From a checkpoint of a small sound classifier.
Training: muon at rate 0.0048, 10800 steps, batches of 256, held-out accuracy 99%.
Data: trained on melodies that start on their tonic, played by one synthesised instrument, 26041 training examples, 106.2 epochs.
Rows from block 4 of a small sound classifier, named by matrix and row number. Rows with one number belong to one neuron. Each number is 500 + 25 x the weight over its row's rms, rounded and kept within 0 to 999. All counts start at 0. Numbers have three digits each.
After each neuron's rows are labels from the 100 clips, of 14848, where the neuron reaches its largest size: "loudest band" is the band of the loudest frequency at the time of the peak; "strongest on" is what is common among them. Only what is clearly more common there than usual is listed. The data: melodies that start on their tonic, played by one synthesised instrument.
# gate: MLP gate (model.blocks.4.mlp.gate.weight, 1024x384), inputs 128-255
# fc1: MLP up (model.blocks.4.mlp.fc1.weight, 1024x384), inputs 128-255
# fc2: MLP down (model.blocks.4.mlp.fc2.weight, 384x1024, transposed), outputs 128-255

gate.271:467547505521526531484531480521479519447503495492479509498471522507489515515483515475533525511505531489501472505502465516493459485458466500498499498530520504497507487532431506478500579509458497476451520468543504516499531492508488496502450492543513473526484491471456509473466558476531522511466492487467503465490491514500472519478498487468495525473517526507496472503514519536509507512501
fc1.271:477520474533531539471512446522508482485483523512506467529530486493522488522499547520508491498455478506524481433481520502517492499514479446472489515503517492447484512478495484477474507495481524518484500507517474509508517479476517515494497497531515462535523501487484505477475514536530496535494529492469479509507489520512519540489474519441481441478508505540495548517480493508540487501486
fc2.271:471506438496491508487458483541507498582506498482464476457520500455510542425494523506493513467472484529454485488526484512483527484541471484509477522480497510489455501473503460501468521481540478486449487511451444508472526492474469497490536519453485494507499490500480526480471504474511477544499508499511453503526517486479527492514475526469522484514502470458497512497514512529537503528539
loudest band: 500 to 1000 Hz
strongest on: trumpet-like

gate.167:529501535508498485480529478500498503568526568476470481511500485511502516514470516498500467507529520504491462528494492453467484519500548538470502506512472517528535500525468482485508508490533433479496502479492496485508547490527525521461560513523538516507523503505515531510496473477521546496539500517506548512511496496514501497488533495498458505532496485492511541484487459537521471450476
fc1.167:524487542489436476473539537486511542548539506502475493536500499534509506502512480504494471510548457469484509461514526488510520518522517532511476527483486480556503525512462535495504549552499509478528483471522500539525493507499468513462486564522528485491514535506515486537510454481481510519520452545503543504484488520521492527483495454533488472543527465521515520512548515488546506490507
fc2.167:467524511490512503464506490500478521489474472529525526502527519453480479531511511509519494540494508524516506526491510519531516490447534458489475506561535498488490516478521544499536527490504495562493540441551462485478524495521540531523488484479507493488526529490510509492508528476486471527522500474521499527482497503482511493514463528474496491475498539497518486513465495479441527505494
loudest band: 4000 to 8000 Hz
strongest on: white noise; pink noise

gate.305:459563510501504491487524548503496484497504511532481545517528500494468504493498518511494511510485476474494517463479500519485481471571469495499447456518505507524448486524499546540511502480461500503466546480486497486508529499547493514516497526494484487521513495446481486523515500514543526505507459492506507458442528509472523494482508508454501535521456485474465500481508465511492511493521
fc1.305:526460486528510498511504466502498524505524526446513458462450527497540499493493511498497533512520497516492495530486537484542498476493496499532509517485472486510504517500501502462483523494533478503519513540505531495463473484481510512529511499496477572455506551502532530478491509526439483533523502524510491534526472477483482476500488505485461448489529516488506512529492556524478484494507
fc2.305:492493510482497501503514511463495495505494479513511487503505479511472499518520480503499495498436438446502499548502471496522534482563487447535499497523531524502476512513471480502503525467507532462468507489511505492481502500505489494478449492491487453543503477513514477522507522542496535496507512489486459481460479523515500482461450486519510476527528504490440472480553495473486460518482
loudest band: 4000 to 8000 Hz
strongest on: pace: fast; white noise; clipping

gate.583:539515521487556479541493547484552497481516470544522572509521499463496502495467523508519460529499455518497532496506510523450531486455483525480515470521500477534526506474506491495486500500450518515464499518513461540502494525533516530531506487499500452476492553471480529534476474482458495490512504491519471499473494473440509475456499460541481512507513534523506535556493494491489496514523
fc1.583:489501474514486463474512468484534508519477516499480451506483502503496486485540484472463501494480511512471520491504488480535518520515546517520466492481495530474471492528475522537488475493506520503521531513508461461457523553452496471513527471493485501540494454492534457487467510519547511510521482458510511520495468513544516456509521520492507508519466438477490462446508512549482501507507
fc2.583:532476446502463467524506443503483483512487539498466479479499518524553528513535500464468477509495550493509541487486511504523454538556525468466485498518459492446516494508463505510480439500512495472482518513458501503504500493481486445505485472474512518493484510506556471523473537528524503506523526466479496532508526521511488508521502454488522512507495468454489468464538480491507462532473
loudest band: 250 to 500 Hz
strongest on: marimba-like

gate.29:487503509465508538468485538494495532535547507548511467572492479474494536497530512528514531487475464477569495491536513496506491522503497453510508511488511516519520484485491486501509511495486440480486483500491451462502464464491519501515485528491500477497485514506465495516482516525534518513493494537467531522490496468491547498490512519512470514496509489504531505486443488493445501491556
fc1.29:520487526511472474519506477508489469483450491499479486495467475531497479536471489481489486482481537475451463484434506489530502470493498527445468486498478517574503536538479529487522478505536527497477478509476518499484517540490497455508499459503473511508503481512450496479483510483481511524545494458476470492469496517487479503516505483473483541532517485520506502548514469527528472519494
fc2.29:499519481502517451495518445482505478454492511482448531440481491502484493507455489497503474499465504506476511493475518519507484492488495474512521480504499527478558533485494503480507504478500539515536529521481519526504491473517505501494513462504473522511495459503459496490491444529513500530520509491493511521444494514533490527511499470487487501510488520503484503488527469509532501475457
loudest band: 250 to 500 Hz
strongest on: white noise

gate.693:534469563516506550530526514500515537479513522454507503512519456513485511469487552521514536513504480557502474557503500479517538518508449517567504514503500502450543509500456524476483480487511494519501447532474517483544471466513501502507488542523515535541505511488519492521502515471525498495524481496495499501466531516522482454533491534504489525479490498508532482479536530529549490471518
fc1.693:545483511474501500488516510548484527484511494507499497512516477509448452513538450492484465537490513513485484493488465451459540512492472485524497478521546502518489479499496561507519478478504496472537514535514497488488532490505511543504525484451465476553515476486479507526466479494478499472572461479519490542461513484476526508516503484513487528498496485455530481457476504465512501494508
fc2.693:442480511482519515460528468486479476533533508527484504531485519485519502493498474490520496507487503482481502472481476548462517445531463479449498508509526496460466501476491522559500507507515514504529493491462517497471526480466508522472516450484448504498521506469513489513512483461470540492518488518496461512486485487512502487504490471525487523512515489473449472481475481466520457536530
loudest band: 1000 to 2000 Hz
strongest on: trumpet-like

gate.235:474549489516490469462458489459474535497502480483487467485498508479461545483499488510529508463490532525522510494460485508494468527515483474470548487495547490521457482515502494528497486490502466465479461477506496469510499488526475521527561514496452481488474477497471494520508491529469477530548509465500463490467460540488543470483485478500478495502499509519499516533480499535475507477478
fc1.235:516546493525453485457461491493505472486473499478484519496506520499466508482488520517465453504445519498560528505483511529485495515488498481456490501509526494521495457485507504510530464541496477462506528540521550520477517517546500544521522519496514511505517498521475507501511492487498533490477496466496456541513540484494445431475511480528497506489496512503532512505487511515497529509475
fc2.235:484476483486499508530469463482475522490481520507554510514490519498547459549487481507484515515516490502512509539553515494550528484551495533476540451477505470510435547472464519495546547488538537504487491510531472504466476496478521482503495502518527543544481493485493483546505514526518490473529523518516566522509472501511531532470514512495508506504501469494459477502528538485539478502484
loudest band: 4000 to 8000 Hz
strongest on: pace: fast; tonic: F

gate.192:507459537561484503468502485487540452474514482470489517493530433490536479481491523471490517536545505511502497513507504492481529451540479457519476499475498479490464488482557513485465486501503487495498501537506530519480496482483502480538500478467531534530505500494504508492477446535495496485525504521540500510433544446498520494496495452491493523476522471482519506459500506498476477530496
fc1.192:512476530544492518488518480484541492494511468452502502497527436457532486489495515502507480534551456490512499514482526523461527443553473440522460478468497510513476493498547490513464476511507504483489499531490515472505463525494485470525555490485527481534498500471463504482491472519507509496520499484548520487451508479513515474491516487482505553471506479494525511462476517487470509516488
fc2.192:545470513519455480579503512460528473493488512520511545490493582489527470506505500504441455513488490539516483505492524540502484551494509496475518532514492451508499511452472489479472470489528476551524479476507507506513473547499496518481490501506465527500503515524560472465473539527462508526472506513474478468539505514504469556504497485499488493508472505511504520501485492504492514502556
loudest band: 500 to 1000 Hz; 1000 to 2000 Hz
strongest on: oboe-like

gate.611:515472507506527527477495483493529526497491474490497522481504509511494494456477485511468517478498458484489473487506473491509513513578497491460512534504507522509512482570479491500466482519499472477507549456516522488484526471498477500495496506474516506475487508457540505507534533518489511517507534496500481484476505489520486500531508535513499473482485535506500479504501495489475482508515
fc1.611:515501504466512541462514480495502523495502519469452512469513473487496492511480482521488494499514482516501507479530463498479531502499493498503528502486498467469499482515503498495416468509538538460537553488493527476501512526441476504497510474509507509510480515429543538507527494512490497520540478513497482499471466465525487467511540526549558522515501492519480529526495512514467486525499
fc2.611:444478487507473484532498519485562461516486507497501518515555506502496498444534520512527529542482498525531493496483576488490459501524516510533524481456494561519558493481470486499519484509516481507481489524498464502475466520473500528495491507488533466477527488515476464516475520538465505502476525497506493523474464523506506483489475516490482523513506502481488530498469492482509501506471
loudest band: 1000 to 2000 Hz
strongest on: the note D

gate.478:495519522514507476513531426507442519490475514527517496489486466526477477519508496545556537465504495529495508499499511472513487519515478532497503470529484484489520469438497483501540495431498564527517492546493497503493492487515478501528556510471479527486465465495504502508530497497470537501504451491510487531492496544463496521495494453532505481501527509507471471495520529505514493464505
fc1.478:481506505487494507473525506493485492543500496506489479544490499484521484470537517524517518468489472485491503461540508468526487498509517494488495492486497499500504491496527480503541475467496432479520490539496448470487506471502532512471494483533522489532505528493529505560540489487472534498495470524526496497506504539471510503490502442481506527487514505505528468473472517489482519524486
fc2.478:468480500471516485500490459519490500525495537474481508547500496501538509539480485544468539483497533500501475470523466519501505523504504530477498517507494471515520464494521476499509443511478485485492527507526451525499529503518505522515524520461543482486532507476508522519492515497456545476509474543514456499514474487469523494480477467515489520476540468498523511423466561494512496515532
loudest band: 500 to 1000 Hz
strongest on: the note D

gate.202:452521529477528479494501516494534479548486481496498509490483531526494524461474472498493472531496492512508495505491481486516489496564505469518472491485492446474520497500497544499520475563467487514515494499486469486525532505479541485521540504460492498511496488505500489492485522488511555501519483543519548534507525465516478526475494512513516496505527569459488518476433471491491498513491
fc1.202:472482463502461522439493449498490490497499528525519498487534513543505462500543534492531486474439504510506537486534487503477489492485533536518470509510490498505495511500456440509489500474535505484493483539508500504494449502487513514492505478482473467517496527490520485508484506553468514529502489487506456455521474507476502532519462486524489502536519487503518478470526544487497510529474
fc2.202:481494539513464473488441546455522520531489505520460559478500474539479547466538504502502478512512538501479480480499499473497462495493478489479466473501499502504459494502496552542501467463490479507518543465479486497474531531469510509490506530463510504534498474546478533483523478529496510439447488472487509494498477518496496476501512489496484521467476529481512536481501467469451512449430
loudest band: 1000 to 2000 Hz
strongest on: the note B; trumpet-like; tonic: B

gate.221:515489500513523491503472513498518529499457481521454503514498492514478495472513502482509528526542527487497532483470467520501518499504500521526540552455507545459506561456529520468508469491497497521554508466487482506512497492510528439519440475469526529476533465504480475460474532486521506521478504481487513497457506510525493486545490509518476493525507555506521557464589468439500489511494
fc1.221:479494527543532486529420451504560527472456530514486500507515495542471500481495525486471519491526500514493558516496543505508523490488533497506565511433477531512498524497480513451508496491475541509486462478516524484541468459480532536532457469437466472499531479506482511484517533499517513499537515508493490489516486508570453434528492490543491510488478518496515539492510486463465501504488
fc2.221:454499514516549509525443551489466486509470523530526502517528510520507446504488485523479519504488503478512484511472504520480519464482477542501466520483502503532537500502500498527478456496537519523503538528486501518507540516536491536470543564493460536501472534470496482478476491433505498506493476478498534442506502533504503501519481515503497478486500501522513471537457535479513508503490
loudest band: 4000 to 8000 Hz
strongest on: white noise

gate.459:491521515514492510471557538505523478534480511463505540513532483556511518485475497520544476530446471463544493496464497475517548501465516523506475524499448528486474436461468501491500508478475510477501507463510506503559483473521471495515512487489530479485541480459476504465481497498473468548468497500481472446514515537470502561497538497495508491485456501537475495510463527484508488461477
fc1.459:450489503489470510449517506475520513467523530475480495511511534496539494491527496557480512515470509501487474481484472555507520486500500510456501496498530465495538523529474503482534528488558481494499523501554499495446512478454492504459481536530529510496530511515498505525518510485485482507486527499484506522481501495583481514505514484459489508494531537529475522501480473450541555432518
fc2.459:484484533499529502524494471481469477480503479490468556520484485478507550496490521528514452506504522490479504491497435518513489514463464482495520530499543510504515496474470523477478492505552509465496541531539492499479539504506494518460522498502476518462483537489546485465497525477466516516489504524509503523456507500578484533528476496466490472508509523480470531488517492477511507476544
loudest band: 500 to 1000 Hz
strongest on: pace: slow

gate.145:459496499471483513527480480513521457498540452461536473546516491471466485463517502508491487463441533505503481541477518491482518521499501499501483493543511484497512509484515485479532543431486500562481483467522515495516476489483498478527470501539488465473496489447473479479495457513475484533506515501500501453525537533417510538506511512491506519468557502485512436472461559526534482496485
fc1.145:501496487486455510555490505529488488474534471485508480554507486482491516505543483493528471476454563488503494507482495530504514503502519518477486502551516497532541538496534479474520501482528512561464478474480534474527461500509513502512480482530525493464512509432535464485499491540520497538519543499494523495475566506461497519538499506472464508476546519503484436469449497508515491502515
fc2.145:486483510488520480476480468485516519532500509500495520522536513535505517510470463547504499481529492476488541486528516461503518512529509514501478475486474513539481486496541477532471463528512480477505524474500493525512561526485502470477514501449505538485561448515533515488515512484525524479472473493517530547454475481537545491512481509503521476494474525519483550495529463499525502479541
loudest band: 500 to 1000 Hz
strongest on: pace: fast

gate.703:492472478529519490491526465496475516500457462536501532489498514523471475504515503519511539547509569503533488511534540447519503484528481495509528530482495514550541462510498536481494541494494541501507499538469466495538505521537479511508511475448519498496515506435502482491491465495511533474506493493434440510510550511520498521509519489528518490546522491499516486471470522532491491533486
fc1.703:509509517463486505523466528505536486499550533464514459511497498496515514489482508485476466453478441499466521480473468554479486517467507507485470457515492512459464525497506464515509461507519467497501511459527538512473504468462522502506509520566474500495480498550485518494504545493485480517489512512556556488500464500465484476479480517464486517466473517489493512528527489459507498472515
fc2.703:530524493475493516516500499499499498479491495507538479497507467482452514479497487484523521447505522496488525502460485488463479499534511457503498504494522476493491437471483486466534507515495498507470520507490514516527454502484495508478459493506530478518511544462511510542536479539449492517534546524567439506497475524505525512477511510544448460498487527526509506518510540535502482513512
loudest band: 4000 to 8000 Hz
strongest on: pace: fast; white noise

gate.736:498454551519546493502473440464512505484485505502496501498508520531525504529532491546491450504457544491522517498467513509549440441477537504477502511510525550479473529513482562507510450484502435518532472458475496511511538546510522524520520518556461442529517546500506526509453518558525483543506495520503461503489453499496499491494514481499491503478531521487489451516467499488498453516525
fc1.736:455462493477489490500444492417496479462503534486522466505493477506460511479474515492562493474485539519512491489498521480489518529498514526523529472508531500494467469545490507518475466497512496498502491483470525493527485540464493521515536541508464486489486511499509518491494508470494506470487483471517518461503564524470444503480511510534539523501486464469473468519506478500510509545486
fc2.736:500519480536470522524480537503513446492479495529478485510487489537517495472472505490536496487533474546521478497498460477493519514501528538496483485506473465498493477484511481476488485501531535455522527512515509512516471490507434471475536477522481526476542494474540468476458533431471527494463481487488500445492553503493488539509468529450504476514474471518499496470518478518525514514500
loudest band: 250 to 500 Hz
strongest on: sine tone

gate.480:470511490520508517539465473516515532521519530500458523463510528451515523505515527520484493513495527488492498483509566464503513528463514475549554493471523529560494473471485506523483493540512488498562484506461524501494499512522473501515546510487497450480524510514488505518504496497465488508522502481469491493517479536562524535544498482509489474452486495510469468482478540466475516489480
fc1.480:480495476462522468535472502540511472485499539488539477551478504516456464497514494514524512500526448498456462482558511498512505488453462468487537477527497470499515490452521505506476509469508485529549509504494522539442528492496522516459502530473518436504477474522499458508464544496486479517525504488520504470481497520519514527500498473507475507519456516484534495467496532514495520482511
fc2.480:529506528476526502503478468518489506523472480495491515501524504466486506487506498513480493471506463492505484517508491492519449480499539519503515475503495504523507468459509476535488478504450508532559479499482528542463473503498504487503503458474494480489531485508449508543485522467458507517529485444515520449518492522531513531517538434503492486493467478466531445511497529504494510493500
loudest band: 250 to 500 Hz
strongest on: pace: fast

gate.389:463490459488518481534534530491518489482477519492480484484476471479493528485463466462518476500497510511459552535514494531508523515472524525515474440489467498522489482532503462518499537564503483474463526482494503468503513523478515496503470521455485520520519524551475510495471487540484468482506582553514478500555475501496486493497502525524513542476497542494502522518466496481483496450506
fc1.389:509500515503496505453477464508486500510505492482522531514526522521485490529538553505488554510504475489539445487485504514497496498550478479471519535499551500481510532494481529486524480463530503525556533507499492528518512500509463506505545488545536510521498494473528486503534513452517525530479433468492522493468542477497501470487497482501508451514490487517510466467502512506523511551480
fc2.389:494488488473493477529537517498498491497511500505492498480526442482511505440505530481509499538522491493530520452486502494518533503490525487548530483508462486515523490523514500457494528529466499503498505473502514474503485506491483484472483507467447450460469456500477485562485489466534446491484521542500508506520476498515494499493507509514491537513490498541531493481452491505496450474510
loudest band: 500 to 1000 Hz
strongest on: pace: fast

gate.518:494478446519523507535512489464544499474492498552536499518521527463486481520547546499473492483459493465504496526532497509496502557518507488494507501528556546457498479493510527528500481490527492488470487527500492524506511491538509483473486481429490501467462479458473516500494483492517481527539518482494503488532478488518450493508535490547444526510525448526511522505490481490530495501475
fc1.518:493503487488474496483497510545445493507533511456512499465501491517492507488507457506502497520520512525475500457464477525501486444483515534520515473464442463536519526502473478454523506512481510519523514502493486481489467528477519557514495505565500512535523515515537488527512511495532506481463515525510484498494493533507547510490481499464516467476478534464468484487466494500480523512508
fc2.518:477534470513516540536500504493525528502477484490509460535518436527517517493493494527494516506519493503465509489509467531524495539535494518490498533519510534474522507515509497490466532537481469510536495483502496534467476491474522489478528474469509484502514583524487513490478498502477528494484487537420496479496488543476472535519489449508483477495508495480483519474524490504500488521486
loudest band: 250 to 500 Hz
strongest on: sine tone; horn-like